From a checkpoint of a small multi-label audio tagger.
Training: normuon at rate 0.012, 6100 steps, batches of 48.
Data: trained on two synthetic voices taking turns or overlapping, over music, noise or silence, 26041 training examples, 11.2 epochs.
Rows from block 3, named by matrix and row number. Each number is 128 + 32 x the weight over its row's rms, rounded and kept within 0 to 255. All counts start at 0. Numbers have three digits each. After the name is the row's rms in percent of the matrix's.
# pw2: conv module project (model.blocks.3.conv.pw2.weight, 384x384), inputs 128-255
pw2.92 104:063135117136143128140163095127146128130163117136130115140119082103131126161078158114131157115175134129117180206087074121104198151099155118144096083132136027110095121127121123140125170210126207101117121101096109112126109110098161132109134139105133077173116096099144103055152120168088137131116145142083096105103080151121154094093082111090110152114177149159093168116146174113148105105147
pw2.93 096:111129119127166094173104112169118096134086117105134073161064144112098144142089117124067097133112105124184145114132124169043150077099129116114089120039052090133134133154181065151143139112104152113130142130140105129131077147200139158108123130092137107134081082114086093157171091122081108064126094128171133159118135166106123164175140130160093125165145138105188092138117132085132142132143
pw2.94 099:105087134128114127114033111104122119099116132067115064089118143201115118103102074134098138156175150051173197126118122134168105114135104144092051150122135170135133158140060110096092091093094129144133092166138158123133122082136127126138083115116135115124136091104115096152150064078169104148109112123135061113147135127148174127121062122145124137087127168108167088096094127194106055111142
pw2.95 109:109098126121138101062097143077117116146201147133119113169163117119118109123163072141181115041153139130111176167148160162099105084152116080132144182138170133153088138127112098109161138080107086174100149137196125123167177101088113117093158092141116113151112055138053124149189095148165075176157123119133102149139162168186129087133134156142117174174140137117183154118102116121120100119133
pw2.96 111:120153123145160124112156185103180155077167162107167140144115112160087162113081109123144212158141134151120015104141138111124132173071134131168123150126104153149166144125079128171103130099156133112150152104156150090177098116124147080087140153102154145147161184102133122098093244137090118115114141164175177111151174138113162158149060154097108114116097193155158140131061123129138179122108
pw2.97 101:089156089181060152181142149123099161163088116169124124150099213108082086086122152158133198155172149116125193166123103140125158127147134110102181146170123109171124187191122083092124124071174153131095169123141103091149142154146124135141141100088084106114144129172153105084142172129138107187124174091117141122136150100122099097127126128166101150168108089119162116115117074175127173159221
pw2.98 101:141133100111181115060164125071137123157084069155086137142174063120098149106160095111202069065102135159098197168122148131081063116101153084126111144090189078097103037110167152138157130152089091136078095139106127113127105103139150096155143165158140121132115195179093063079166126111102144139101095144068134084160055200122121080213128162158114166145135140199132089142171161130137096116145
pw2.99 101:162118124168166109185053110124146126171144067151136127146192210185140092138152086122224127114060090118115112138119120071055107105101147090093075073110147165129103088130100121108079125093155071151159076116117148085145142096090109151143147154141149179131120118103089126095137130181159112155153082089122100103090169118126119137100095212112109165136127095150087083154153176205111152144206
pw2.100 107:112130145144103107133074097166124119092161131105051168110122150110075174117165145169158116118141096093164149135124154128144091130161139175197099102133108120130180126148121148117088095077172141125107162171140150147150116140177135108121190116098169113105108148183119140148165104108120135086079165123127194100144135102116153069153168141154120131145080159137198116119131090143116148109104
pw2.101 097:130118158123122155113102029117130110174102141075151112099081110107072111121130112157116133106175120133147078105119089153158097183057101150131178065092124149090084141107126097113085099114098112092106066122146131124114121133056094125152112119163182143142133109101137120147068083123117127112133071168133151091143103171162155135098169094097156127112092084140152131167068124136103086096140
pw2.102 099:141079046206123144141040078101093147073161094158183127174108125128146110135116175130094178220082125138103124145149125100108088162053125151150140087151131160109108111157141070148130116098139126142129089105153076094124096081149072126140105167089134129170129128111151117132112129097099107164127083124074124145144084109094155154155128110098149179094197152079126174148079159158103123079105
pw2.103 105:170142088139092094084083134171110101106128158146101093115136123151160103123091137095126090102139134083104154150074149164115136109114080119133097184112173102161146134123117117188077134123112088124092075148129172098168107110131114173141175143061101201142141131170171041133094091088150042176125089139091104131125131117163115148126131061137109144112185106124140102120093126130109183077169
pw2.104 106:153103091075086109174147103140195074130139074143159130161095053093122108118136107091210156166149102124103203137083118092132127141115137125104147093115091130090160189109166134135148125100079116122151115143133132100097105151131082110221079150108212122078112163105120117130112073097133110210088136098135095193113062155148116160136109161140106132142122151159093101129138080063095134149146
pw2.105 089:125123079144094118128177128148104110143099114186137191147102086089176119152127148153138173129146153178161116161134119162094214145119133082153157133083070115076170003151141122095157133111179080137136060168106146115132094169099090142128127161156131080178102139127108116118088097108141103131138137114039125155106166182122103076157185115116089131130106117082104106099134199067099141144107
pw2.106 100:105147116092182098011108162141077112088138117155155170131106138144144109138135165118182098073084156158147170149109138123105130140096114169151160119128127070122109176141111185127116142155130089134109102094097128112155135118132176155035089119087139115113147106149122127123166178209100135107114181099105178091149135112116129125108120158160185131085174143093100098125114115102161109121142
pw2.107 089:172184070175164143039161119111109145095153085124152174128064132103085115137145172121201174146085146118130096154099110057157110084147130180124107078114138135139161148122144144079161130177188139147141124069096057102107126173153142113138115128177108090192088125127168180107099177128067209079104135078130168105097104067136109077158163162109110169144129166104065112152127157088066105155152
pw2.108 102:141089211129161132175107098126081088139110151104102075101039164132200142109199172143091114162133132098122107110162105111078170148165110142147182095059125128137117174151103157110143116105212141204112092135115121116146137109141147096148132156112101156113110152126195139145126080108175167108109164124144077155079171147123146186110073121128129095088135137137187156092125077139142104083155
pw2.109 107:105089138137108075098187089064126131073108166133156125105121138073107094158098157116077050095151138122098144059138079133096142133132101102188173151128147148200130076113151147128215129191098168116095076115103099121149186136112210154103160136112101135167101123134048096117131130149092100097127105128175114119121136182087153156125119141102152091166140150141153091109113130099107131122108
pw2.110 102:130148193119142054199186120136100181152089130173109070167142160153129076126118093116069140118124071144138061160111108155108189167145180130097067095139145168138101134146132119121174130140131097061087127134098107165097122115120147113160177136164121191175136139057136087168143100179127125071108111139142100131099172107157129150102113151073194119157116166095176131170115162104106150146127
pw2.111 097:097103090102120163151086146131060111089150160099148075128138125129144091113126149180107129175123145100131132071090191112087104082159127138104122115173152170109127227158112126120145126114156124066126100108130082141091121141184185081147136158153170082123161172130133156111149124112155105133129152099176145120143153130127113116126205142106169092153205127187108093099119139179123064071093
pw2.112 095:081092128085115150073142111115073118114110142135110186155139047124161129148068060158174157114167126143119139178127092104111154195134165134178105127100130089066140128116168147102183157141141081103137172164116113144121197159155165113090163129109140121155105104121110070115099091130125092102123161171060160104112121175108126137129209123149118144110119116091109146091105134108109087155119
pw2.113 103:146075105141212102130112103141123138150136123074083134128165100116122147120083068170082157095131041183143074150152148156110140136138118163088123132154161118084093158198095183133140142155106153094128157151170113155135116135090114133140168123151140164098092128104155103160121115193133116096166089095143135080140032192155153138152099090119158104141171114168135138149139109107134108110040
pw2.114 099:179160164122112189204114167103146162139175062097079167096103094061139081100154130122134175207188173179138086170132109063094140104094153149110121080095098125108116179148147099112149120074188119133150134099118098107135118143100119142193092125099156154096133158121149106131126110146179180129161147070136104169118100148133179099112149119100103109126049161128080140156113104123117101067135
pw2.115 103:080132100099124038069128104164099148159085163129098058163155188196167154106130220121131120102095103093116172171108148126148125125175113135145124102148150141156099142136192132156148126100096068108126150126064104108132114133111120135123151081117144121082108073152184157155126112178176127183146157104126150138102092177126103076110173081172097133107112155169134092128150112127158176119051
pw2.116 103:100133199132133161183078093138153141152108169118141059092090103106123140129130180133073159096153181091112131111129161151075166098155115104186106159113173116174178126122166114157068131082109098113140057098201190114116115098182117100104146147119098082131109145164104119146147102119059167114097145128188072072125099155112104137192084043109146137164077116120184077126144136123112111126177
pw2.117 094:138147139128149090067200136155110142115108135128122145152178129133116133145099123152122120181155065130159137124131105163061190165070135156082111118123079142183087098112139125083082141125074097130115107094181129171104088162146149152147099143113152127140125125104124134100126118139130131173147192125106180165161173111139111125100079101133122148117071164136138150098190094106117110103137
pw2.118 102:146133139122118192122118165165164111177127140081197133123179075074166139132063184147115098150158113077101171118131177120104093144120090096043121172160115141164141106094092134165056173100114091110136155128137144140108167078157084166108137169071121089100148156193207108121143143141063081118119079131105100129153158061132123184095159107130124146175120136112153110121110123115134146129096
pw2.119 100:075116060098132136117126186085170105107130094072167128118134102077093164132118121174198110123160124156090158117170069158072131137140113143088117123114118129089129171125120141083122084099137097155157093151198118079080128125193129121123132122150153156116152063107077153189128106155108144078146099123117089122135119132112157111166142137124167108142171079135124112106161149081170120102119
pw2.120 116:186093163151069144133097117182172127116137115120131076123088067083140122129162074131087106107139098098103111107164173123081147081119099112109163114095076116086122097103119124127152144146121164119068118134130137096173115147112092128154123104090121190138129060149158132145170059121110098098164123112123113224114157173144147115175104152090113086121185109163185133125084136131132134088176
pw2.121 096:132178066133151053147255117100116144150135140149155143185158164068180092104105093168101146179133151143112062158115060101158178156114133146093053176121136101110135205098143141161128142164144164116136101154121122139085139125119106109126146153138140171117131131111157121132133048123187090142107123115125070116119135099127160115145117184145127179115110196145085182103126154112074155118094
pw2.122 103:150131103098125138169093118155137100099129117077122159048161127128161182085121103167138102083155142164139080109153130211099122103144181090041115107091046062085130103140151153100147165144130149135150105139112117138129111122120125138156145173147058080073073198038112099152113104160150153143124104123163099158109091145130143149146177079147124135132103123172075164084097110106061097079160
pw2.123 096:119157123135115062167092129126134139087131152128163198150147087088103148101105137097089137133105115146208180149121194129143132196157147145139115119141102151050132134168168126151155142179108166081115160133109126098167187126120136164155153165162054157180122178174084157161109124057187126103116180124134144066145133139118178131175124137099137118127141112104083192136182131088154177103073
pw2.124 100:176165164134147130070153071084116129125071134145122121109080149147160119124148123155144119064113108121161115183081193122083108149124118159002136109151087108136146118123159131158101126146161003074133124142087090127148163180147034117128112151174161090123144123161111087132106048122085144113186119145125121110127234119089148116220116130073138166135156164124150096167122130120096153174115
pw2.125 101:150143119158090132137221153134095201133080126151070181096101141105139167108122176105105189126176148167128109129102109118177112131090099105105128132160148190163179124150184110111124114108172065215111125111110136139135084140159104091053127124128080135127183113130111130133075239139100113120110146114098196109110128085095100155128091091132156105170057148111102124132137082114159087102102
pw2.126 102:151115151149129133068054095123153149146195179104129061140087127130119123134160062155132134146132096089134122085140138077088036123064085145101129176103191148129129094116062148110151153092107144122107105073183107101127171071121157120132140136195065096131141150163118125112138128099112131171096074174144121166118191123154143117126099131142083094149199115073108104146128116176119120184126
pw2.127 095:083101069187142142095107113112146132168122106091130136152119064079112152129153118127140193128137155138118088159136080109129158138100125097111099142130111113091128143158198128064101119099156087079145084122171092136126129119133149139091136096122141145104129133125120167134179087100137159154063116088067109083146117162149150130122179075125121129144133119079108148121143149104173088146147
pw2.128 100:140166119117168192103157196135164121139152128128106155098096155102101118141101125090155154122129113117076150125116152137104120166179113102100088124120074112127104135114122065166110147136190173104167138117143115180118146149134122113138126087140126127131096104107205209096134113116146178196123145136137108155144165014127106216171102124123073129114152077181136119146124136091138154167137
pw2.129 092:133115093165100103103070113101154096157117047118121054159117162088154144154187131142183096135159082129133197147140094116080116157139113073092144125132219099114139144139113101127129138120114141112143098143216098132141081145126161162172120098149142169110101112195071138176162081115181147093105100150083076092121051152077137127137141103097114138089151152151147162157179127109168100086069
pw2.130 102:092136143144123193131113165075114185151192164154158162107118194123151072152132165090144098072092178146127100159095152149113127152150147123160064173107203109154102075128175156123168156155095046245139184103108100082087112132093123133158079100179131076172100090121122137123139142138131077177195128114139119039152158152140141142104113190112128127134182122146129106150184145130094141176131
pw2.131 095:081139166190099040159075082118111152213063140086183132094085183186117128138103112131101226103143107133117132106128144149074144138067156150104160169073161122131120157129128089091073131151140124136134156149182129124133171082133152118124118149096077100066121108134053105136082048120189097087127121137162111061108104147104119255087191229160167169096100139129164185115190151116148150157194
pw2.132 095:133097123150111116137192149076127122169097063124136181114080115164165116089193176164120134156126148160120130074117107123153120173134149137151124070116122120099135145152181189127167133131135134114196103122170117145123154115120151125144131150134100147126161168090128156165152089114074140131105130121089152103156083094157118116177130181094083075124119174088044104122189112154142063165067
pw2.133 099:136150092129099099152164160164180131153142074122140217130101108095113152134112216142120165147120136104131213131145088132156153144181080130096136055165123089179171132075091120072098109093125210116135158122108074131173102122106142156153161120094159191115131129156188107117131226111109139146130065098072119052148178142094121114124055077076194149092124094120151200139132103134183174149133
pw2.134 099:136146115173155126163083116116146069187161118142099095149119151102154126153107134091156121187121138128136156118132138104167119130140149138147181140136159129123189139118101098138097121100103193130108153135161141144155111162131159101170119102109142193136155095133143155145109185090126102127077113126198131121134100124132118171177092211178110111152110177156116123156135091143124125103109
pw2.135 098:124096076134143156090135099114129109137178108075127134117217117127140106146102050109168111106089142202150165168103145178137047102104110134089109073118111139151139173140097155116094148125155100153131125167089170139088115125108075119212052090167093156171156149094057160124162155092114098123119159151151131083128147130119113132148110125135124194152126104145125107146122102181129158104079
pw2.136 096:137112181147171185070095156152125088123115112118038082095166125150130206113104098123132187102096134141105121155123125151134147117088149148095132151121132105137122081179123060167084149092088162122161115133129109162159064102140099117142137077126093109155076124107150115165102185128129126045125137145109153096103074168134118096139151117169125150090043112132119121147108150082161137146073
pw2.137 090:172196134157151179162118172138173089126184113128200158126041123125099140109131136158111081121133099020108106124153133144114140156115140107111136085111105150079162129101189162143154128077096208113091169150159178111127114197127157162119098154072181081136142094115146110128149161130100147095160099149057177073126157145093159168134148123058135110167105148115128143123069170113094130155089
pw2.138 110:128166196105120184036066140155114173145118110082119113109110121148101117099139101086110080120120120105098104132155161122166077119106142119129151167128102119163114184109086150101126121091161073178128055147170122112147107112120102118119107123169114189100142103112136096094217145131149144130160183106109182193146108167132099092136069109091110140113097150137105109121182145142211062073089
pw2.139 109:084124183062128066097134123139156154094095112076106103117129133120120099150152131127112165149132156159120142079152173121098180124167135143128181136207097150144120176077170103175095132121119078132166102096161109091099172152185136106103073169105150150100177130202074145177086123048186143134122190135103150156110187135163128128130152184160127156128092114126117118125117118127154161131168
pw2.140 102:059083089139120115164092116142136095093150136138158142145155145161149126176122118131123138145108144110184168130135107121167186162225153142084063155143140158167104110081126135103080123135123157156093185152098100139128098123129108119126084125078101095172100118180141071107089162117091124106124079117093112141169145133144167089094093078169126118130090141082122187082142150164143137213096
pw2.141 098:116130182127084127126125175131147134147135188121128117102165141120171151121066091150114056140167114137146132135116064187168143171162109144011086132143096136123117067140189086136136105034115085139133180117097122116095116122098127132080148102089093172100159082152098059148105103128141169137191173095120131166116113093083084078087192089137077162080073155152170067123114117111142139144129
pw2.142 100:100136109109105133154127108130121127091126113129107101149136082078096173104171135117129154057104144142117073162108114125104087147097111136199155112142042124139124137178148132135107110131119100112178142160107119189147136097174159087145135118140097100105125125097074112162153085114129100130139173125138147107170133127133096110100161179186171142112099138109141130110160111138193105123180
pw2.143 096:117141098108125132045071121161112173138158135032106157112125116114200083109115091139095188128167117136107163141140146110120067125174080170112213101135161117147159175123181121105149076128206152117168113127101100119105173141125086176104145150124139125168092087128156176123114195063115097141144134155114152147172139155168115123124147083145141104093125147141110100112086085092122164115120
pw2.144 106:111150090103072124091140136097126091032077137087135151106117160168176123118114165116171137255112142083123188168143117168181090159104125120179115127111152157160206124102064145186130122095099095133101119131105133121114080145142088136131111103189158170102155150117186170106182140111127140099150185118143149149128084043121126094103045053122084108085136121120129146156123139165074159187073
pw2.145 102:136145195098145163125148086137115121099185089061096080160113143099166122153098148090148101142214124175097133082142139101152148141115104135062169092146169098073133133093148122123088111146085127138101072138103113118146141134139096093101114171107169110134091095173135123115041125093091129155129102130129139135116112124148104119176187156154140069172074123127085068134144099110145082077129
pw2.146 102:120137127155151115139127135116130118119154149140125164068150123009108178164121162129163138130113122112087175133105104103064069090159043149146112175140128136123142170097156123140127104120150138131131179129159152154117080116140097115069093166131044171144126126218105171167116144140078144132165058129142139060105141156157135080158086176079123130128125104088120080151106152159119168148134
pw2.147 108:129110150133150113121158140150131152072152139137128175092103074156106101136142153124114092149135182154098164115145130104144092126128072137137105142117112136146198178136129123107123125126186166111129194139182106116137038129111159125137131110082117064154150123133112131069127214092153149138169194116114122165177132062113183111092208142100137109087185121109131144120088043119168141128142
pw2.148 097:086122133161110155102121101139144079162126131119105131150151144127089116149156102144139175112128082064119138113093097146122125123081137119034109108109070117168139087145114101122082157167121150103079129082173152177141137131096120120089127084140185134143160124158191151107132164126108142143149078096128162142160148125140086218128097144183151132125092136130134150092122167143108107153096
pw2.149 091:124160146128131087192162127110113118148102187136105135136130134135111152169197160152170073059101097207139144192134164083136173146069159092092142116119121182126126062128143082104153144169081075169145112139079119145134157115141148129091193090123117141115137141144096132159136128162153114157143134140153106183145121096165102110116101188126149127163152130165135149109122155153130075098114
pw2.150 094:153128149118114120097136083108078117149166111100086143124146101157136105149119124082111235112148138148139193148116068131102144109155130165038129130117193087101132109160152105113152155084109090137110125161118177115151153126142078142107135143123103098119081134158146156136159088105143096136110133146086073142134064158138095132084137145174049156136121144115104154145110094126105125110170
pw2.151 098:134165142109149125083124077112174066115143133114136139176120124101136130171129123135149173120059120139148024166120138154119177137052147105112132143148093073099092148092085109082098099076105150112071091148159166155126081095152124149136145102154157145153126109093164189125117091137080135102069074151116075180148158148143130164092085145141106177131154114092097111129138175132120119133128
pw2.152 096:142073109118178090056149147117106113101215177171086188205148114118107126131106169110143178182110114161088047062149109134151050079142082078098135156144154176165070121136119141099166155130097140086100158142134165123178158092094153140106149161138100156071120148055141146167140128132153170147114147147133127141139160138137174088096144142174142156143139128140075067141132152119135157150138
pw2.153 102:157148175209147200177152112105139098103135102097145163141167142194126131150133145151082117155163032163120155133131125132159191185125162156078161096201106174102131132139061071168137116096091119130108173077146142160132115165159123126133136076081134105090127085101152121075140176153118114116126131125146166124148110091118129065103052148131126159148115140120120124136096119161128125121113
pw2.154 093:114128161139127164169038103146142144067127193084188124144118155159104149164109136108063149139116103165111130138133122087085115129130063175181127111106108136146113131135095148158129182132109120155103138081150106090158151109138190123124149123126101142143109153133107130124097161124117138052137164129159149086156095107209116152178135138126138116122103125089138114160154135079123122126161
pw2.155 097:156144105040143127129214120135080159107118100116094154094135150138120157124122211138161119138182146124137047113115073147149204130056189135129161148145085130142134139154156124118072145103127137094121109093124120112081098166140155121089154143134137103162109124088126103159074132085092118113114092168104171181108140201135133099117118076236165152131119147048099112129153149132072115132161
pw2.156 100:117112136117111203101122180145167129173130170113126134129132134149062125123144124098144122177121124088143097126109109127085160121135133071128109157149056076130159137116117159105089099162175136130105106123127170149156130184167139136097084039109175102124088124106118172080128206142141181109115149154171208095120125193149101159109149141178105110156140150153043138078188148127118143165103
pw2.157 099:124148106099122180158146155133103145107181148148107156094122069099170104125093148099115171137163110117083144116159155121196184111113124201122069107160104152077151060188119137077082163083146118156127113125128148120117116093136135139134104100072143142138143173099159045150188153144089144107101147153101096123109157165139122135135055114151072149097126190168101154120141137128138142127087
pw2.158 092:183137066120099111119111087156074151133147150122128109123150072076132126142089125067159152143123151057108148141149150149166074123183049165156138136132161108146089136075135069129128086153152092118042118140138169124137179141125170187154119177191153142104095098183177086152091160139120104110133155104154072121108187124091140150170141156088111134095141153081155098129151155111091143160123
pw2.159 090:126146147108132138164121135132155100156087134144138138109113149142141151105157134119048097013075128127133079070094119154189135165110173181167158143139050156161149105075090122124132136150082058114117118153072137176088129075129150118153123117133098116127140202070106124098087105185184137076098122101129133100147139132121091129113081114162123151109110140076103113122190191109102131140150
pw2.160 104:116181091099109131161187151103143083122107127191186092133154140141166099079138125118192136145159164107146125161148106141134163133084175115135096127105091155156084084155109155128149122110119085091178115189106171174127112093157125141157123082143179171113179117125090151110099093153167155135145133116097186115149102125119156092095018152093170166175134173131111107127161137115121111178119
pw2.161 098:128142142113151089116186075128127131119082120137148164114149104119098156161184082129083031107143170113150153164165144144121104118158131117134135181110121092093106134113173106132158071169171173167126167106165133142088155220131122136186139102127133150145092152173142121122092116130145102134097120153096157120077086105184146103149117131113131134122149118146148095101141113082085081128067
pw2.162 095:194156072130097102155212157150102165134151181108118169127075132125102125168104061091134099181077124132104182175129094131148216127097180142124117143119106186110111129145118124186124115110145141178113164080107121083109074187146146096150073134102145119118074046107152118080070153149073098074168130146171140131154100105117130152144096153125115152139076097090114093147125097099126167132132
pw2.163 098:153098167093091070135101093157084137128124145126145143071130116118126146090080099137121166127068126142108063150143106157149127128105149134095125111131113180123108143113159108152110134126077127123170146110133146152103152107118126125123080190111087096101138148166094070118117137114119092145106108132173129169081148179156149128183155189148109207093099121197145143131135139130131160113163
pw2.164 097:092155101093084202123083191128176137138118123115182194143130098135124138197084174165083154098146163116150115143134133135071159106100099127129110170098146153152097059090065124129138137122140144119079145085117134125143109118186082168074166101146150133126164152109134089115143178143085146104111051124141126144127174124153152156118080086148112109172132108119152116133130181123090157144166
pw2.165 098:169088062124081143133127108161130093089137157123111125092149131200134096075165112110140157137162160157139113132121099124128117105104134135162088111104032158133159082136132144127098136122093135158121136134092144093156085079083095122200116124129177059145169102118096120122147146155109106105102106088111149093094136171095147056112128181138128143191129131144132159150124113191149143134205
pw2.166 096:107078155087136179096086160118176139144106139167139096127130137075123158164084122131105142143081154137135120149097155151097130061120154137114172137107085093104116078098120136123117114076104192110111115102175190172148135175133130144089157139124137106151178090153156144141111089115169134102073109095140110135120087123102113141109092195116158142099168111195111108137134124079151154094076
pw2.167 100:112138121148101131171148120072084132157107097185191185128160094105139102109115166150177146167141119111126112147116108133124147093128124122113151168146107132134173147101118136111121117169117135122119165154080149140131143154206153123122128125139116175104139128153134192133086078112134115210111146166098145114129134108129136170107178132163097144129098121076099097109154138103140150151191
pw2.168 107:130138074135144176049104184163134172077099126082104122148157070140173097154148161145101085112092105154113087099119086117128089148110113045176121109095085136101091110094062116094084119168149210154137140149142171162112107120071147105126160162118156143184115090131175143073105183141107082082111127177105155103131109174176117145184033145153132103159172124117121092118127137144111137141137
pw2.169 114:142129128112188177074128193111145140153116123059120221155168140122162152167163101168052146147145090208124134116125133106081148103139190090090155135158136149103142182172137093157177117155111069112100162103105143123105181075117096114116170127122128163120116120141122150150150154124210116131122082145047164086122125109140100183178107087143118086143099138118094198109125163121147107116094
pw2.170 094:132087203181169118152070122158119132093121125111131138103096114166155115085100137166145145127188168105148126088135143098132113094179042142115106153152168146105110113065127111208065111146116136105102169137093107117160154072118133146138102119135114031118128080170108099085133126145097131135101162145127115129155104128127146150104106076161113126117190129122197095119173165171029096099146
pw2.171 100:173092146156126135154052145152163179065124158182148123127085104168148149113181116143056018170109151133152121141121142138112137136106073212136125079095159149124131143096165124129144148133152144125070102094139115152140092114072148120078113099147126095133095161111139100120167122150123169090188078131108162109127111085146135107167096086117170106087151145153112107141113113115097185096084
pw2.172 102:158123140072100128187139177127192123143121140125131052083142179104104131111167140107119166146088157148184107162107163133112153126128094159176115111153089119109158126167160130147156121159125081070077119073090160134113092103137164129092063144132114094109081143138135107145128153178139122087067054095185146158115145179097136108147064083110183086185092109082142081136107102163105136112115
pw2.173 101:148088064118144141131132127102146150139123108112150086140145188132164072133155117173163073124089118102179073118125092109094060124087085165099129156135106196160166185129158190135194111163165084157163117111159169110124093095075156094140130098117187082171142110036119133131082170175139132111174112163184192047105192147120116167208142131123147124181144115155078094145072158154089184145155
pw2.174 095:178125062093144201149151084107112109141166106122130109119131156094134097142100149151150094122116134132165070163122096096146106112074122104126128133101054095157140107168124133167098153172101123173147145105094088127138080105175156132169102106094104101095143124097096213135176142150120111094076128101137105088123201149132100117124115113143157134117150082127089129148177146224214117153164
pw2.175 103:122153022146120177050103138129115110127100137149101095052171028104217112143118131160115129178178145096167136050118083136103093102094089151117138147142141153121122164124113119092133112154060090122130117144167125150099150113150089129106142112155108140135105155136107153144089181151103126161094067179137096079107139160149167144123089060179173151157159155116088142104138115135118140079130
pw2.176 102:109097079138111120134185114145100137156123116140183152111181103140151112074116158169153105166107106158125165139107147109150164141153132130153121064123135130140127124132142092103186135119148092113129111170160122125065085136137168135100112104119108173108134059134143187089123150149183103113102140133146084125125051109128129087125075184092097143190180123181079111150141116153090148161117
pw2.177 108:125132085148153146140051165204138159043109123147158095127152123165132122102103172060128150189158137133103098138078149085134072109149102155133094156129139119088130183128117099126127126116128192091122137113057129093135101148105152125088192131149116133131159103070148111106160188102058111162159096120132123132099099112117163118103162098123195114092128129121171077178136144203139135105159
pw2.178 109:157134170135100151125075141145174124098112076147128152084154139142110157126100162126115100180149136136120071089141128111148107162128110173096116062157116105207118174126136136127062122094141163118145094147139140127110118129164089103183142162149188114088129173116224166124103192141147155123143147168171149163123127075145152151120130121152057141104120117165167048082199112125132167118138
pw2.179 101:068144205163122181150204085190090116130113120152154174166133139173161153103118140121130173139097149060115093132098149108158087183128099149146127073136140137121155063154139148136142136133128144071116102150099142131152122069122122102155076080119108193150154078075103136099116163111138110088120110140109140111142096116128140075112102100098128075127144134108153139120107097215125133205130
pw2.180 097:147091113114175123090137175139112162178112141100133192146080100084104143159166151144135101111128135137110128109128151100112123128095092168139113131111154116090050005166121155091134106132112188118119187103105136107108175133129131156137088209147148132129128187117144114168083127069108125137159105149071155141159141132132152170162179177139117093150110187145084119145172103068143153102077
pw2.181 105:127148157090102148137041141105093113153069107119108175160114187130041161092161114112137138168106108130138107096120119173108164136119141153117126147138086168105072108107130188146136116169087135124098139139119124114145145148132090181149124130190174122134107170133048239160137164129201101119160046119100140148167155098135120145117132083155110138072132111121146163122136127110140113102214
pw2.182 100:140140068138101137133154111129165170098163084160142173089055064145152152099155116156102154164185179119099104114129155191151135127111078127148110094163117121103156158089135142167157135099151125145086113121093139093079175150132122132133130111150160093141106140119133073109041113057111145181150141133099121075100135107111131139135112137113133144148173093147116156160129116110122072135035
pw2.183 102:134112100127108087157080138128119052152123169126102094144145150125099152125105092173058100144072087126133092168120130103175162143098153149076154094084111133118144146180085144169089125081088093133138092111128167143138167092093079128161142151124112104110091161111137137135102060138132147120055117122169114206113131149128148063147211103117115116102076153109114148103138153139139144110139
pw2.184 101:137127168087050127096134153078115130172125117175156148088134119122116148101144140124219156121106094158141160128093155087136089161151106188134151144128171183122142076136123144060098105123164112135160131208115120167103144114144111106193156109167116194142152146110127059149153125154105101124158162108088170158129127113083134093157216141107108135113132167141092099125156146111159105106067
pw2.185 101:104044093071099146083095145146177079116137162107120161135111141120116117133136126144153115077170145191160112104147191130121121111168109133150160176161220199150181050145156114134136098138166065143166162144076183135149166143154153081185098060135128171143129148080203113086143132162092159137159099109134141059085078125149152173181107198107134133139153106093139111136106156136141118090117
pw2.186 102:113148099152111195190169198074122137123131139149103115145079199112119153136153166110122140136189125177139164159197178145076129129165100111202107132110186130160101096137164161129125153136143164193152117142124139145090162115174175183121101091137146148095127054170167100160162110150171121127102210131148150063131122026096133135124133118094164085112168069079162112114158150119152153133174
pw2.187 090:152115174124140108131115134167097055139050152096166129125135178127107147144117189123154126143159119136140139139187202098112120143111128160108133135149192175146155098109141125105140114168141114092082170136190122138190143126140122164122145068105157125108129146171121144119102098081150104014147116146135141081116078111139108157179140134159128118144129148156149163135168129127155220110043
pw2.188 102:179207169140104140191181176141131158133126096138175145142146134129066129152165117144050124134118137104129091114127069159168146102141127200123166131167050140110152137150127137151128120115198119155131114124052171119141091121087143146205149147109085044121166113089081127124161187066151154163132121131157177217136141119080113051128132089117095123110147141075082163145118118130122109101122
pw2.189 101:097118053065133169089063077112126175141178115155119079084131068101065131130094169149139150085214122136112113129134126107145081150159118177125169088132150115100103090169119141048116166116123142088132120143131104110166145135099118168154102198127138135120150103186134080124137156123139167112132089135128128094194086175139128076134176126171113109098149155138079138071138095133147130070124
pw2.190 110:127143189169108155181141147114152164160134112177110151064127086142104088141130150108086187129093112127113129124090134092159113102132116179123123108124159156115149205164130137137151125119138173181205102092142124133080186140141072118109104115074113152085136090086149105146163180057173102176165159102118121154137115136093143098149151155105116107103167109159084118148158082149137144136122
pw2.191 096:097106137124149133126147152143131202093134170098135163120127158151217130066145138121138209149163177131119180112110132098141099130140059102121113099160151155151096117131164108088117116109164171137132146096136158094083071130142099148076179144102141068112107117133130150142181156068086135192122083100096183143106151137175113131179209107099100079118117139106065140125137106172150212098125
pw2.192 097:182066198143143143091049187157146134158161113106096083124123133114154112158088104104166052168173159185073148094136123094116112149080054166146131095176125092129126106120129140182125125085122150172135126127170116171084142146183134117125113135101116157134140166076138132115145165146148120142147157076153184098099123102177158089100145122103090108156154166082148073108126109198097105091141
pw2.193 099:092113075151094162117155130130076145185166096107085099103113153119144174121135159113129109189216107100137125179070112129143139119118139142186165108097119128088100184128146118137117148120154124118165135087121166102164123126128136153125096147164059093141133110183189132144116142101125129097108149149157106048104109133154078120073133159112157170118118121041141116115131154105125180033135
pw2.194 094:067142174085097121092168146128111123084120108113170141139084119176128197153093076144190091125146101140149098128107143163163156154110156150049207154130055173117110133160149145108139148095115088128082131044188126161171172128137160121149129147083153099112144038090095056077116120104143119103152156092168142100118072089077125099076138160167147167156151168144070139133104114096123107107149
pw2.195 103:077054150090091192119123201092118109095112087128062137137130049099070140117123163081148167101147150115127208153151149128133126126154104151167159093085170125166116098146180128148122125123143111048083124119166128134180196127144149171078121143174166105157142159152121092138180163163170138108107098129129139191135141157129172098168145144105181153154128129056137130098119075121122089116129
pw2.196 099:122063097160155115161136089168110155073151146121075087136143098155121133113162093166164189106096117115123069187129169134127105064105110115141174143154165146107130094103119107121195118127157120087089082055095072159163062133114054119136140136137140132118128152105060135107119082152094117071116068127196175112144108089115141100173151109114101104142132109135223185144121141119126118141192